python train.py --model="image super-resolution model" --widths=[48, 96, 192] --block="plain" --attention=false --upsampling="nearest_conv" --optimizer="soap" --beta2=0.95 --shampoo_beta=0.95 --max_precond_dim=1024 --adamw_lr_other_params=0.0025 --steps=21600 --lr_schedule="linear" --weight_decay=0.05
Rows from block 3, named by matrix and row number. Each number is 128 + 24 x the weight over its row's rms, rounded and kept within 0 to 255. All counts start at 0. Numbers have three digits each. After the name is the row's rms in percent of the matrix's.
# conv: 3x3 conv (model.mid.1.conv.weight, 192x192x3x3), inputs 33-43, a 3x3 kernel for each
conv.52 091:117118152125123186169166152112129141135142128066137132098120126156156116119145104110152109140143153124140112099140117155134141104121113098141134144136157107130121153118093133113131131148119074120093135107150093125138104128075079137107013096082130125105162117117122069068114116142124137114136130116
conv.53 109:176110143146134092139128138140107135118144132091141099124096135080123106124176128129127154108169147175135132150143119104109160124155095129113108174145120124164107136110117090121111118130150104127102160138137106119137124140118131135111132123088156097118135130165113174120084128066138095132141122101
conv.54 105:045114072128149162096099090155139134115123103132129159114137145109132111123103116159146142099112152118137087111129127148148134121110089153136110147138133163140118148121150120139158128155116104095070141134130118091127114137116139102124115082091133139149176157136120086177126107105150122141136132147
conv.55 091:181164110156142135123149122132086129162128140068114118159134148136138189141102101157140072150150108141145110088107106129081125136126121111150151096101092118138145148198074118107129106120068129142116098093103126108138105127092116114129125121110152121125107088098093106116107147125134144131148126218
conv.56 102:116106131135102105138152110110136120109118154143127135119135167100097129143204141116144145089136083163112112126132124110111125125143146185110172152072107130100155140141154102171119134115123120142143132092169133129109114113144141149165142156131109105165115111130121156156118135159113123098173112117
conv.57 095:165147177106125157148117143136112124114123103120140139161181127111133109145126120135086127111098101112123120127147103136132113185164139128129153155112146130133145154147118131122100142096193135151158154168135156128106126153146127123141151145166146142157124119133138104138155143153131112154140090103
conv.58 102:165131164153121140119150095115132126105134136107111124101073102116172127129156101101112131148129143133113129112166108101163130142157108134097132107125127125133149176144102133142156138139179120103136133116084108141112088129085104144128117105114126136122124136159123180151148158085113104163148133157
conv.59 092:112124132103137166192147156123134126112138147068116168084139138121100133125155155149112096154078161167122109156097115115159162146119134095098107131136082100150138157109074124118101145108093127094084145135086072119094151147111144125092111134122156137079121129119158121076155102109110120110098145170
conv.60 106:150117096173119098174122129104148104147137129127121147119108155107127114144146153131123116180132144103132150133154104153127104124132134154151138078117140152113123106101096109138104123080131120121111122139145139124138121115138153153130091113128113121147097087101118136178128126149140097132112060143
conv.61 097:143166160134147161114090131137123140146123159153111138123113144153165125123122100134099086113130116127128132118141168169127110121136102117087097091178145099106139185122139184120140131135131156100137129148129120135121138146149151113117116136152155133183146111139079103117113163104096142129103102125
conv.62 102:134126106142146091115100088123145128108141128131128140098110099127171120139085134113133084108125116152111118146143132142146116126113144162161121162138117116106103146142110154114170188112169164160139106141117118139127158119139128151125113128103127148126115120151123146126115141129096120104145095130
conv.63 098:109096121103113109139131105109127110141126111137113112091131103135087103114170127136112105118106115150078097143124113146130095192150089138193131140152103137151140178170127111157105116166170094106104130099154083158120085104105105134136160157170113173179103118154138106173127162133132137138105114081
conv.64 095:090159099132097101143145129125126133117132090143174139147137119130146119129138118127118184136150147107099130151164163083117128129134134118130145096148136104140149100131128099120119095123150108110111139117149093133123118115127133134120119119111163127101167147133084131119126145126115114133117114125
conv.65 107:150125118125114135066109129134157127138119115123146148149107133155115136116153110162147133116117087107107128121118084130128090172151101095151116135116086122105143164146132101136136124065153110125136102130135114098142137114160109118130145100139118125134130143125140151115133109116135180121097142114
conv.66 098:166093124154135119136132137145136131126156118131152115164113165130160125080143122116148134095140141152119171126157110117135102139150117142151131113163119135108154144119130142165193146121164101102099142161123128121104143142143155106137131119120130082107168132107134187171139154152129141159154168176
conv.67 097:122111137122128114099167126129115137129082131111118099055080106155078120111110123109091110066092117082106107120132152089140152139113135076143123134085106079074123132136117135121156137108189100123124119095112103111124115121074114113118148144131132122168121116163111139154114112074102134088084112132
conv.68 093:147113145085137117109145114162099104159102149116130126108112156125120160092141158107108110105099144095091153118173071146148091106143110110141135123079127088143133099193123143139148110137157140116132128135174083148129134130118111136139158130151172106126141104122109094144123105105132141102155083124
conv.69 116:120121137121119124138142140153139127110132111135132134166115101126136101153150113146109124134123115142148124152122108126162115133156127101100133157153139117116091088094129109127127106150150146114127132128124130163142137153118120142126118119150129092133141149154102129130124132114142145149084115108
conv.70 091:120132131146117126164070159133117138146159133168121123104146138103152106086125121123127149106101094138087153093107095113132128117137132156127157135138142121145174109127114149110089136127123126134094137192160076138086163114130105101119144114085134144126102189143102196129102146122146102101121115147
conv.71 100:118131161157150112130148166158148141129092130187154110122098106108136130115123131121148103153157095161116143135137153120136149127100122174140168123209207147154129106117114126103118128139105176126118134172106122134122146164136167098117153147117105166137093098104124108119165110111122155130135128150
conv.72 107:126132178143090132090124131132100137122148143103131130121111079143105109150164180099147123109140130092100097123133111121134106146131153116156135091102103146178129099121115086120122118145138122069114108138101164131125134131150129133127130113117134186175148147160115130157109136110155135144169096121
conv.73 096:096147130153141117123117139154136123144113128166121163169127092128097123120091106122159089152143141115142113147124096115122141126115105123090114148207046112150216139124112127132115123141141107123073095137118106118095141120138102110133154133132125131077138131150082172127075162152107109185139134103
conv.74 106:156100150125114152159113149129093111128129148109103093151116151160129102079160125092105112106124137077136106158118122137085119169117118143112102112138133109149133109130075151135110143088145146122133138136117135142133111130140103153098118123126141074171186101159129126132091131141128155136069111103
conv.75 103:127193132118075089132230144106127114134143133151119101122097102147137148160132136144121171125140129130088146094104126107125115136129119135159123138147132138135149108115094147079121159149134121103117167114179091137070136128110134125096129120134087114114122109146155182161115122142123119128107140091
conv.76 101:148107144110112141133093136115161136120141106147119132130133079103113094128095115116100135145140093109095102105143117108104145112123103136083132098123121144114133167101165191144146162157151086146136122117115142073119139114150097140113124104117103142141103128104131109151128102107088128121133103151
conv.77 086:143125156125143162116181126148151124134134141138115156119124123130158166119064146144144061121160122152093103112159135120103117123078141133137128146131144141118147132140143171128179145123170117161211116137127113077098104131121103086104121133139111107100133123107150135072101127090144176097120109107
conv.78 103:168077103124128113144159112128103135140130133118130125148152136118108081096083090159089145147162122120153134145096073177174141139118169131133130159138132131072112159116099133113141127122125084167111127139094122099155110131148122127159114170128047103135116142098156164133117116126129100111113131147
conv.79 094:125088143157148184144121110152132119116130132111147105081119092163191133129163073102162105082122080087155106131133148124155149114117103098107110132175144126149093166130163137114127086100146121063096120144112144157072127115132114133110111133104112132158144142161114151102141165141122136110123116157
conv.80 098:167116106160130126166150081139107119144113109146131148137130135142145100111124139128126140136134085141101117132124152141145099155160160144147148136124149141138128086130108124131162151084136124128100114124100145098141126108154128106162124113153101153131133149100162134134156127137131150100157093140
conv.81 103:127137137150128106115100138107106103122099125153118137135136109166128145106100086125141143134128156104135135131126121117109131142113122135115113123139138131105093106077135128134173118139176133093113116129099168129146109148117102146104132139147104140190099109151084114192130091142072142146095130168
conv.82 095:136071153143129152095148123116140163127126119087135118132129109143176169133106133143121135134082135166139097112122136128109163155126166154150095135170067128146100126148136152102153132125127128115093130165133123098159118131145112131100105112129108149121108123094126142187142132094151125131118170117
conv.83 100:093142123128109127146124063116096143139154117135110105148160135117133099120105114153097201080179093153106154141142100128114171103115125084112126136127115069176080140142096150117143150129107128107119184108099117164132152114147144117124087142113137096152109107128110121156084110115110106132106144109
conv.84 101:119139139154135157161150128153136113135148137171134135137146133152146114135155123153108119165100131116118151129112121109137148101091131069097129113184119120153066157121193106103161164137133115160108158138103161150105152139153097125110116151113107108110139145104114123115126128131129121145133100117
conv.85 100:121162147125131164134112080103132128127131121137146142122131117136141117138131135130138150096150106148113129152113125084105117112102139090099130122115179078156155113140147116147129113144139121104108086144180110152115125144124114099133163134154158126121132107150136169159123167134152149106112106078
conv.86 105:133136149105143147103126119123144104119165141116133086131152084129079107132113178132102134100150117153129100133093122150115156112137120135078119155130135065180121129135091117126126060168078075153095147134121103117096161120146106127119117107134119156082138104126112096110152117085097115148084150116
conv.87 095:108166180110115090101077156144117137122137133130125129102145111110117113064121128125090152165092123138097194171136162090131140124116107185098131134116145150092110140074159142100149146119188173115129151138133177103113122154113114171096095143099162113126163132148163142161124119124128119119109145109
conv.88 092:166125210142148157111116148116093146132132137079107136162149118129126105139154112112127117156114152160108133129150086129130087120115087112141111095128114129148102144108167136113116117126131158134074099151114116143157087110062158153068053116089132120109131165112125102107112141158165161094138118147
conv.89 115:153136164140124136099153114153125117143106132136143123124090137149103145117176084127127123099129103112143125145112149141127131130144092129096131135141149119112113150142127138137152140133157129116126141148107176134098130128102111120128137122128135184115131097090112151144100123159098140094177088115
conv.90 089:120153148099117127094094133109102090162116136141162111130146150137161145161091128149149180063146094130058158093118112142148119171112095072171129147165135142129117156103131124125124130148168138172188134148147126149144157156157140115139128134109116119132139102096136134109081110158153139110109131076
conv.91 100:086070080159170130104141171107120120115148122127149136174176107095168104114055095104100139119115127104085148088094064152140182092132103103161115144131127139162111145162095114134128111146116086146125117142117097149107118128126120110129118103141119177188171164140128152140162113134124090099150146103
conv.92 090:134147145136122144166148130129123102143163151147131126105084131160103096124150110125171129146120161126161124099120120151107148108165129122125114119105144116062131142119136166146149150149165106119097164166120100149135115138121105139120135130110117155111077123128110108130122085116142110151096102105
conv.93 097:162093145133124157103165121141129129133132135156113125146162100097176088109143112121116139105085080154121134154181119142106139120147121114156108111173104097134135093110075088145099133132110112151106095135138099141104129149134123129116117146112116124148132103159096143164088102108090140110114157127
conv.94 098:162147117136132105120152142155137072115142085114123131148172161161124096130077121128127134142108132093161157157145122108161157116149094135111127070173133106102100070138134119110132131143117082151158135069109125137095153110154114123135124124103100109116135095131124106149137132130121127135133092161
conv.95 107:102138139148108113129143166137121132136116158103086143112148176114165103143109067155147112102145092124068150090107084121112123117124130099142135126077106095142087120123145149157105115167157121131131107144165084149150107129096116110140130127081122137093126159079164138155080142118113099149114116093
conv.96 104:129129154112149111148130142146137121116142117090138115150126158131123110134152139139131114168102106109154143115095142079137121078134105076105138143136121108135114138128129136164120117107203141095129134127096113127138112081101097122092111124133089090145121120139116103162154101165182129162115137113
conv.97 107:160147135115113158125108092136138154142147137114113136086116129082129070152111130119107137163143123083155085131136077125084108151127117117121124142108134114128126118131161174116162138112132125120106113131158135116109140122128108138143097148102157164154151104152158101146112159109103145151162085110
conv.98 093:124092134124122121137125130125114114143122136134142132136095070146158135126124128158116136125133128103096105093162115140140107121135152068178101136125116160172170130159119170114121143134133175152111130116170122123115122114105155134114140098105091126126146084093125113118133128125136101142105129136
conv.99 112:146142119130126127101073095127143117148122155116111114155145168122144146126117141115101106094140139123126090096127107133120117140158121153140112092107094123138103122133116141143114111123184119152112109112103118159107146125124124109123146133176117146117149173113123160149088124085136172141125155111
conv.100 109:106119128106099133126102128120125134128119133124129104151150114086107145123166112168132139115132183132132115101100093082131134140113145101114121138117076139121107096119126136131149150102102124134120107136117128123106138137155130135144144127115165126102157135131159148124137135138124124169132102123
conv.101 101:104125126107118094104139149104128126113085148129135142115095079137110176134100138129132123135153098105165145141155160118118108107102139125151106128157129108132132143159130158142132115164166118141124108138107065114122090150150132101102137116156081136109103108074123100157114101153125092107145154138
conv.102 099:115160157123166137086169139155108124131192132112109125180149115126143100137135162104129124136169133089107140153058126110138089120109133137124159136181175145139096102104183124159146089146119128140125093142108113132111154144119110104115165123101100121116107126176119121128074099148146146103126122110
conv.103 097:154109127131106140130133084122138116129130094144119104086128083114134136104083139121141120109101139150116134142155140084100114121101152116135104148160127106145122136114156126144191147159117140151121106123116083155144088133140136159105100118106150139141168141044134172129135143128115134100157106145
conv.104 109:110172126104148146112113156130133140129139143132125113136102100107125102131194111127103135124095169106128138128134126105102143146134089110102103124115099098154121127115129110135119128113135117150099140125123127100112119127122147123125123116126120141120141173119126163157152153120142088072173085195
conv.105 095:127134138155091128152142149137124114126124118124150140154123093169117166135124163084111120133135100097104126053096113137159128149110143159144108110156133122174099131084058085086112140159129192143099095130136163175086142126110154137092074108123098047107090097089147134106118135061114147101130121114
conv.106 099:090115094115095121097125116119091136111158096138103161160093144101149136132127115154134103124149119138152119162129103115145099117104129105112140098157129167151103130104166149130103185147151129092104110105167150125155134123151141088141128139139129134121107156163115123116116114133126122118124118146
conv.107 107:097115079108076124181148226147146079162098126135140161139132151111111057148140144129084110128140071119122129141118154124111131156175083095153127156110133161124205141148187122130127138121129151143131137102135081156094136131136123140153128119126153115137101123135121110129124152160133103094127109104
conv.108 098:114108146140122185099119198141161082127146145101119113151143140114132123168149119138145099148116095120086147119125107112161101106105137109114125154117153144136142161090135165115157110121132114126155150131097156132131128125144122137152152124099126176145102134150170113145162151132135129104133167124
conv.109 100:169121175153124141145139143129132135112121135099142131104104092105103122074104110132067113067123113124112102108134164160093082131149133128149149138108131090089127125101155085161094142191153106139124163146115101126113116120127133126134108128105152063120161171145120152078109119097144124105141128113
conv.110 110:151125148094140091157174124122120134150128129128128143139100140153161137133103070133110105119134106108115141170119095135085163087150129088175170165168095122113184127108128106120099131129112127126107131151127117118139127139143103125142128154120158130115119112117106144136101101134121128119135113109
conv.111 096:163147138169145114138131101131128119129140122108124160148129127127141139107150106153130113115093147140126147113082132092156102161146079096129101142140146137111156112130131142118150131125124112114125172130137151158161109132127107136117140111155118098122112095161098088095148103136132120102099116096
conv.112 107:124131091128130100117119139114113077142166094127119141133119119134117092122122163160102170108116104127132127086091079130122147175134142094135136127194078165124128139146145139131142131137125142142170141153116134106109141103164122122109143119152143088167119091123149138150124124078110119117136137129
conv.113 097:170121122122140133131135129122124097127122108109128134075144128138115096126087163126162133128145166106128144150102121126119137135132168114140094156082155122176177134131146120184119148111132132113127098103173130191085119114136120105093143132184108126131139087102133137095136135100087148117139162108
conv.114 101:121116169132140127164112104150128079150141119133126135119123186158128141105115143130163150116157137140124127116157107108122134132129153169101120087154152115101133113123123112153125130115104158126167125100090165161133146136157122136128133115149125125121145146130151171146146137131085193088101131138
conv.115 100:124163101144100120102099145125144179097112147129136133102063121114141157060147124110120133104093134097116111096108143122148102080124158109128126146181151144132114135176098078143127124131112155142124129114124118154089135137137135114107130105124142146143126112134137144159115116099133149164118123108
conv.116 090:135116158143138119146126137090166114088094092102077106131138128152127127151148161134080130108114132095116156134157159151159165117111099145100111152166150111124114131123116142162110097156142106136127100110149133097158122126106117108139110127117139140150109118118137162093125118107120138170134139089
conv.117 099:096150117141125146097146137158141090135115151151100118105117099103155132180126105093153145095113154089127102118126092145096145112149131136141122112182107113067084093122149144177144139139183113146104156094165138115134138140098129109142144122107157118085087130067110110083145111141119128127152132111
conv.118 090:174117144148125124135134161112124105123140097057080107143129108105098115127130126115116100108116117155176117108122086128103116035112102157156100145111143119109154116135136128123093131109104122135087125125137165115136140127118106138134059066082162160117132131088103098051123129109125106073158119084
conv.119 101:090163120123132116124113145099146159100122114128136094155153099125180101146155082145141133063143121153127155105115116180086189066186122114114124103135135146099120095121106111142158130104103131125126135140103138128129144113127144137139139134114117117116125107120128124095120117135129132160091118112
conv.120 100:148135139112113113138147140115149144106158148131121123161142145149130142118124126122135125120142125138093139128136102130122089124111124114095142111136152110108138157111128133120140114148114135132127109092134147111142116149153082100118153145168160149128142128109138153106123108132144105122149122071
conv.121 101:113133122128118135114100158146124149150146129137125114155175150139122128133113129104118138113088121169087139134171109125119165151169117120089124111109113094132129159148118150107114144182139130151161165121166078073107130131150122140128143128121139098143103111143168165173153130088096116125153107127
conv.122 099:147123114138140134130144156157117090106102098126103107136109121121203180113070154117097123119106132168149141122091139127090152144092106129129096116155160115136169161149144167116181124128146128145106104160117116138115132102128126130113137112112158116145110106148142106116143082166118097100096126107
conv.123 086:155133164171142116162155158138145148132136130127117150137175079149151064115132148151113121096125091168119123144128134129115133120124124120149092126132125114138123164136128128160104114132096151124143156223166161153154114133136142132146125169134132123139142126104095130102123126112119082144116136126
conv.124 095:091145110108133088129111089129109066120168068096134106126106140129144169118151131131143216084141132168098122137144058138138077124136087104129136129122112131102122080171146121171139122117156101121164116117155132167143136105096126133108121144090113094088156106069112101113179133172085090163116125149
conv.125 103:129103121148127126140106147129132117118127138119130106143123081160145171124111127135110118126103076104130146118121142125166099152129100128156129144081108147101103121135116102152117149119092153174130140085125131116121089125149112100109122154148124126120106135090099090095122179113116110117152119148
conv.126 098:165142129135198144121159132148120119128169125124112104158158109092146145138128143138137121167088155118132112125091135192092150109126141126139133147159156086140151142152139109124140130128111108128119145094134117125133118141122106121109097150086159149128149184101122123158158184123104130145146147099
conv.127 101:121126129120112128117151086121104121080134138135120133175126154095113120096138094130103162115173116151110144116115116125089118104123100134112098174184115082130135156131148192093101131124143106131150110045151111108173142114112116116164120132109124104096109142085117131112108119112147135115124115160
conv.128 098:091115114117120152106113124117113172104136107050119102145110113136143159119150082139133143143137131098163120088118146150136111134119112112124136148131101144097126181114129162141126104078168149117102123117133133140165146120116110135152140132137079096099109106108083128113093150122085153131134101126
conv.129 101:158096103122113120119147146127125103140139112141150119102141129120145104131061109147109158095120160114146088170123157103112143101127110081186132171160110148101129143094113130107136122115148144154169150127133166139149126114168139113131114145119142118100117119144167125080139140111107106109126108141
conv.130 110:132108137128128117133121114138114098151115131156131124140123145131120112183149106127098092152114112111180115156131139113155108162092094133143131145125103130138170080133155135122146105127106104143145128123097146116186134138124127134119108150118172130137143129141125119105105150097143127135123096118
conv.131 094:129138225108129150141106168144118133137116094151120120081146132102098136090134155156113123129114090129119110136128177151111149132117176094150137121145121111137134118123144103093110132079084129136129113130111127107108123137139114111100137129117155144122102123160132112150116183155110133163110158099
conv.132 102:113110120134132090123101155108138124149152104070156103127113106159048097141080123155103094131128132117104118150104105155132138121090098096152140141163123157103099160168126087101098094133117135110132137127119121136124125144135114128116123141122122164098137174126109150114145109093186121158152143181
conv.133 100:156155175130111142142136086142119100133127151109119117123127067148124150109134072116127154142137096139132143135144154130118141115116164127134126125168130127096098115121112114148120145095130138098066148129117121180100108085039101146092102107121149129102109112117118133122145091121127121131102131171
conv.134 105:124105120117153099119093098130152113128116136103129119119151108157101130144139141154098123128127091132102122108121121145105122144098116118152117065109166124115124190158104173136135129133103137094176128113149141127103112142133158129103138126121116197130097075145122079148118123133121107101166126137
conv.135 097:113104118127153133139123161107115143104134099162125124125144162101115084078121133161124103136153125118104140127102119131128129149123127111098085106164098140180124122179108104133129165078072115123092133162153149144126142146133135114139142123188131115099118129104140094101108110102131147125107088096
conv.136 098:109131150146146129172149114119129162117135110112120128159173144135111128148124082114112093092126113129158104114097133134122126129104159140152134098177094130135144158110118148140140147110129108105159100171102109128127166157165126121091128093116128151101133134131133179130122142150124160121104112107
conv.137 096:153097139119158135142119107130130143122133111115158096107130144143135159096133130111109124093176141135117114139105178099126116125104140116124130091159129134135100073120141099116110108144073112151081125167108177122148117123100127124131116121116096095104129125138114109097104119135149161111164108099
conv.138 098:123150134131099146138125113106121104136162100130138134133084120191150104095183135116175096131102148103146085115112122147117116133072114145145148146155104100161158141140157128129131119132146122063118116152162143162141123127154128134126141113145122166133095119141091079121135123157121109139093091106
conv.139 104:122154143154135154144095126113114105170134151108109128186148199106092111131136096084100117124149156134166119089170127151144147151109123090083138078124176162166196123129105207119163118079094113114088103146122152104127130128144124137126134116142161135136157113116117136123116148130130124129121121120
conv.140 100:117096171121099136078158132116126112117139107142135106116115154147088054121123152093139181073122127136118159105162137113112135109111127136105113130090135136144117164149155132127137145109106124143114120124122114136122097096122137138123100120109130100147147165116136172114113113122060161093150131120
conv.141 096:130171138098115175121115172110135108134159103097109135123158119100090112112121099172088136169133058148149144135090147158095151120133147121153117120165145122102126155131125127150112132074155096158121135125149118102104132127148103157116095127117143137149093125111166089150121102098118094113124097122
conv.142 102:132118139157110099083130130132138115133115146158111105170089098102109120150143073102145128097140111095101130149082153120148171152127132144136121107152139123091131093132120131095129127121110135119108113130144157125118126148131118111134138113117120125147124114186079107129149109149111108121050075137
conv.143 097:116154122156132133139141127114138144157135092099158165154143151151120125089097102092129109089098111092080104141098144113108137124104068124139102159131132229167157114105120110153126123140125097136104101127143097149101118153143113130135095112124101092117151132150156129116127123092130161081156095104
conv.144 104:166159106117197110133113128132104135144183092101111120141125073163117142100120146147132127137126119140098121146162133142152123115144084111082154094140116151164156106177105121161100148094134122153125142055135131128158117133123149121136142079114142132150106099117113112171154128128105114094132139139
conv.145 101:126131190095153138129148146114121122132140143119130111150151145124150089113114149165098127090137130152134110119112144163141147088136142113136134108133092104147121121142149121108115114106123137104070108146106119121152115136085139139103000115046127130151120121146127111098129110126131151137139120082
conv.146 100:180131114124146147142113110142133106131129142120126087085118144107144091113120143156148114082155124119143108096091098122126147123142130157123131073153115108092096132116181085160115128128111104141171088106120160105101104109079089129151126110093138154127154173109138151168134107151152136104134150162
conv.147 091:120163103172114090130123097110143093100122146101138133122172070129127135106119125124129136102114105150084171168135133133154138129132146112134155150154150144135152115113120173091124102148136089107127152191127093105123121106094114143134154121101136183099110125137109140138120133131076129119112136115
conv.148 096:152078098163150094139137126118135105132129131151140129128139086126082086126091086122161120103123134155097103113093162071173080115153160150112136136114159135127095146136139135157120117154147143064145118131121126111164128133114134133118159112126133171153143106143064158161140098162103113115112087183
conv.149 102:148115113101151107133113089158089106121156132162117125114086152132132114119134156146126139137144128125155144141115213127081130134118111141117111167109103106111115095158126148110139131150128125151078126128084181112121155108110136109155171155128134135121097186121139148117104119129155097143113091122
conv.150 103:101143097112133091169147079144099107138130101145150163123129094116111109142106126131190106139175140106146120156139152122121150148111163113159133145186130121163127116128143125117144131134133118138118097165125122150112137119124140110109172112178133122096097068131115120134125094096133129126125072089
conv.151 107:141125091122146116124130114106126134126113160133115115122145092114136156139089154091132114143118105142111137159130122107102128118128162114128147127185129107152159098137147110128122126098107134126116126162090150174138123116133088143125113116070131136154109123127147109133170138112131113146113121158
conv.152 111:165144150045077112147193150114153151134121090117130146124132129126136165117127081125145133109117136129119103157144148093101090183166163087141128143134102145108103146137163121144145155154091111109094091123120126097107155133122142111130111144128165120103147133143177132161109120134135127128127159132
conv.153 091:145178149110210119108123147091144119132132109137141121140174100112160124138113103126135132091096144125078127085129123163142110109121109105111170126149132109158106112162152124113159131142155105108179163178146128137106159153122130104134103153137103135120091123139118098117093158118152110141123109118
conv.154 097:138120184127128127143136177105132137133127117133155141125101119153151127113135122129098107115106114120139115136102119120163081185121081126111138107112144144163138120154136125123171091139164108165121087181111143094132129129128133171124110113105093160085098114103107110180140103101132106119118131091
conv.155 095:134067112166130094137134109120107118139108128156142130131115148128113148096093131156103140153087152151146107127110117132129142141133101114141135145124128120095134133095133151127101105114108148114127082108165137112104136111149143142136127097123119133087138124174152147120147169153102160105100130104
conv.156 099:111117137170134087107155131117109138136153128128139130138137208147097086206141127141127135087147107120126120144156145110080170131138103126107115153111114127122097129116153100093133116159138121162129125104100103148105125107111126146106137097166146139120126117132093137093111115108114125131084128066
conv.157 115:131116131118133144150157129142140109125126100118116121108133134142138114117129130119157107097140133113094130130126155093137122123153114139142112176041090111157106161120073165095146105144119130178103122112104126146148145116118125119110129115106116143129122128138143105105117126148106136163105140136
conv.158 088:131091165125139139138137151105132147125100105045131096120134141130124104122105124128153160132147159091157121147101126158163076118129133159134138141135112187136138129137120109109143095083092107124111147131155176123155145153121107137129099100124119124092110118136052086119111112133142109083092129154
conv.159 100:126159124141120144122111151148134124125133127161130172146158091138088071112121115078135141119114114143134116102118130134111152109149151127124100109159145119132128107102145099126132145114113147131113090160101108104139129131135149120109135095105086103167156104114092130112094080078110127081118101107
conv.160 102:118092083114113088136086105085110120123109125126109094122165152112108127140070113117134135148126104063157097111115092154123125115136122116150118101185136079111162121178112179101164115118099173116187102138103107159156122137121121167118098124123109130166097088145140161130149130144130147113156148143
conv.161 096:110106107080117104096135065136144130136123150125108107129083106084089145134065086100114138107121139115110117090152103115134120106137115104116123118123158115131126134195111114173157108132092131126119121110156118158145099142114119132131109132156123113198106142156122163152113120099116129124121087117
conv.162 101:098116118097198120139117136118141118106127149116151099126156115126120083133081157134125161108162159124084128108116126103151135109147144142144145157079154116138139127104149100136136145119105121158124139178118156104124123145121128138118151129120154149140144121145135142125116133138139171138138109076
conv.163 093:114124151140126132177117126128132128135127141130155146148099115123093145105095133131146112141143135133143103123185101095151124110136117115132115136166124088158096119149100122142101145129121109131111141125115118134140112175100122128127131110131153120136162141137113119138149108135167140131136098145
conv.164 102:076143157096143147147099099114163111115138122154139125157143153127125118129167120132117142098122131128104127130107097121122135139147099133111127129135107116154102136134091114136159133127134153134125136121159126117134129123152100139121129116143121083101126150105110126098147146104119119070136102125
conv.165 099:142116111114144125136139101147126116109112143155118155111137112193145104117116103106169111138148092149113121110132150148144115162066113146156108124149108097148094134146129109127116136139082144106138087123136117131120119117140120135088103088121167172109105175106142075150129104138111099133147154122
conv.166 100:123143120155144084137157093134112108134104108107150116118112110158145143114144134098130114110134136148100160198139147148140157121149100178096116118158108123129132148130090122104148112092148115156095110133125156138105124115117111158131110093124127125105098122109091090152129145124142150129131132096
conv.167 095:148189098131132114120114134124139128121144150126116158110090127166161138099082137152156153108099086172145174104070140155121155088108104114148109140130134129132129140085126114107134114138109134123148165066183119126107130131129144156129162117126112148137115099180165124156120107120160108106099134123
conv.168 100:084132125108106134115129128115122137097082144065122078111099157106046143134114118131119115119153134122106120112086078171126112138114135106125107178107130097164084119206107131165133133123172127117158122122122114135134111084097123161141126146148145125121117155118111115123150112140159119098155103145
conv.169 093:167116149138127127084119158127120150109104136102130145095127101078159133112138106135157137162140119156163140188156134143106114081109105137134105143133141131145146122108095124143099142134121138130110123136117119110104162096124114150104115144118095141123132076123110093115136144150141122122109132170
conv.170 096:159154176142113124135124139137128107111133113139123123138075107137143102126087101125073105148134123118105109164174163147134106117108104119133153150092084120136138149146150116144088140134148094160108118080119127166081115130121145141119113127100118138115110102143127157163130097160151123129120116106
conv.171 097:110129156126106154132108129107152156091096121065092095150188108144161082182141098140115113098147104118117159125133146110151107141145147126159141105146129122129146125148113104136111074108104134144110117131116121127105138116096138126152116121134127103169127111157148105147130128132108068143126139108
conv.172 101:107150073119110127149111163116094129127140128126136123126157084099109112113111125136122134132141115175128138121099098191181066149119168137137109131130176125133098142156100115092150149145201134137139144114114114128118124148126113127114138124141131102122141119123135137175128088107151119098119132120
conv.173 106:111136121142115128131148118090161119142126145118123125141141140121128148132121115118141105141125129112155148164165194127145104129097122092137152130147128127147112112139094149072106120107161141114110124155141116131125113142117150129113132116116151105182133156125116091120140126089138117091123130177
conv.174 105:094148072123070148124126108137136130099122150110123137164116150104168113148116160153120118117122125147126115138155090133124105166118104116107097109135102124089103161128145152066156120159176112158157168177115157069132160151137132137125092120134102141125090102111117094097110100119155081127095121123
conv.175 098:093148172154109161149165156136129097103139137088137137157168096139096077097096119135110098159149121150098114129127108114165156179151134113091135120124112093164132112133145117121134129112181164132138132105136116108069112098066122196097071089100153135130162080129128160153115155098102116115155129104
conv.176 091:134145108116140151142095153144126156134102157150125146123146140157101122144139124095156099107116136126088075164161154110130090167143124140058145153123096099142147106126096148137116108115129122106107160179153149158117121136140155155126135137117115101102100103112113114102100136108127123153156121110
conv.177 102:161081162124132096162138118129131128141112134108113130147136110144136162100130094154098156133123144094159129146111156107138090155107147115141144125139125108120128128150137136155133098137101097123105143106118134145092134156125117136125127172108120166103178110136105154123094108125117170099100109080
conv.178 098:118170151093162135119135124130126130116139169112121100144144129119085150127096151093095132128104120089119137120125135087112109102132157122134102120125133162098096158158128091102120145118111100091066116116129129121075106124102116172101085101057100122127120156186158113099158106143117156121125113130
conv.179 116:113131096133127148122110153128120118116116138123124124124146133111107104134118123126120124099157129101125108134141103133104122110139129112112142115153119123118109150152128144154073143115136130119107124096127093146157131130073110133123131135094134128138168178094106132122125112103135162084086162128
conv.180 101:145140089131102153125138116126117124128113173108133126149102140125115093142136112131092134106098133120127128151129142118126122158122096076091121134182154144121085118137146130138142135106098108109139133137118141107150089150142088155129126136143112070154151124112167093141122121124142113140157093123
conv.181 095:114121109151128129120101110078130168100112126061110134101128140126098113139149140137152127107121141141128144102091142141148133150117103139127136152128119171124098114159127136203093129092124129142148140121143159104178120097080129127134144139142144120104150127083114174143112132124114107129146124152
conv.182 099:090127096142086153105129121107109093124135117096128135158120178137169087085144123140146078113115144164157115112144127129126144134133107146092144162100127101137116136131090113129153142129182131131136123107129121148104139165103106127123088107122100126122151101089152116157052117140110138113151152130
conv.183 097:124150066139145121163157120117107108112119121077101122119109117111110133107149143146164135170149156147106101118117116118158146121076143171118120117156110101133122098088102098132136117145116158154198108114110093153109161089230106104123095119093127126091131139110120122167135132169119142151136125148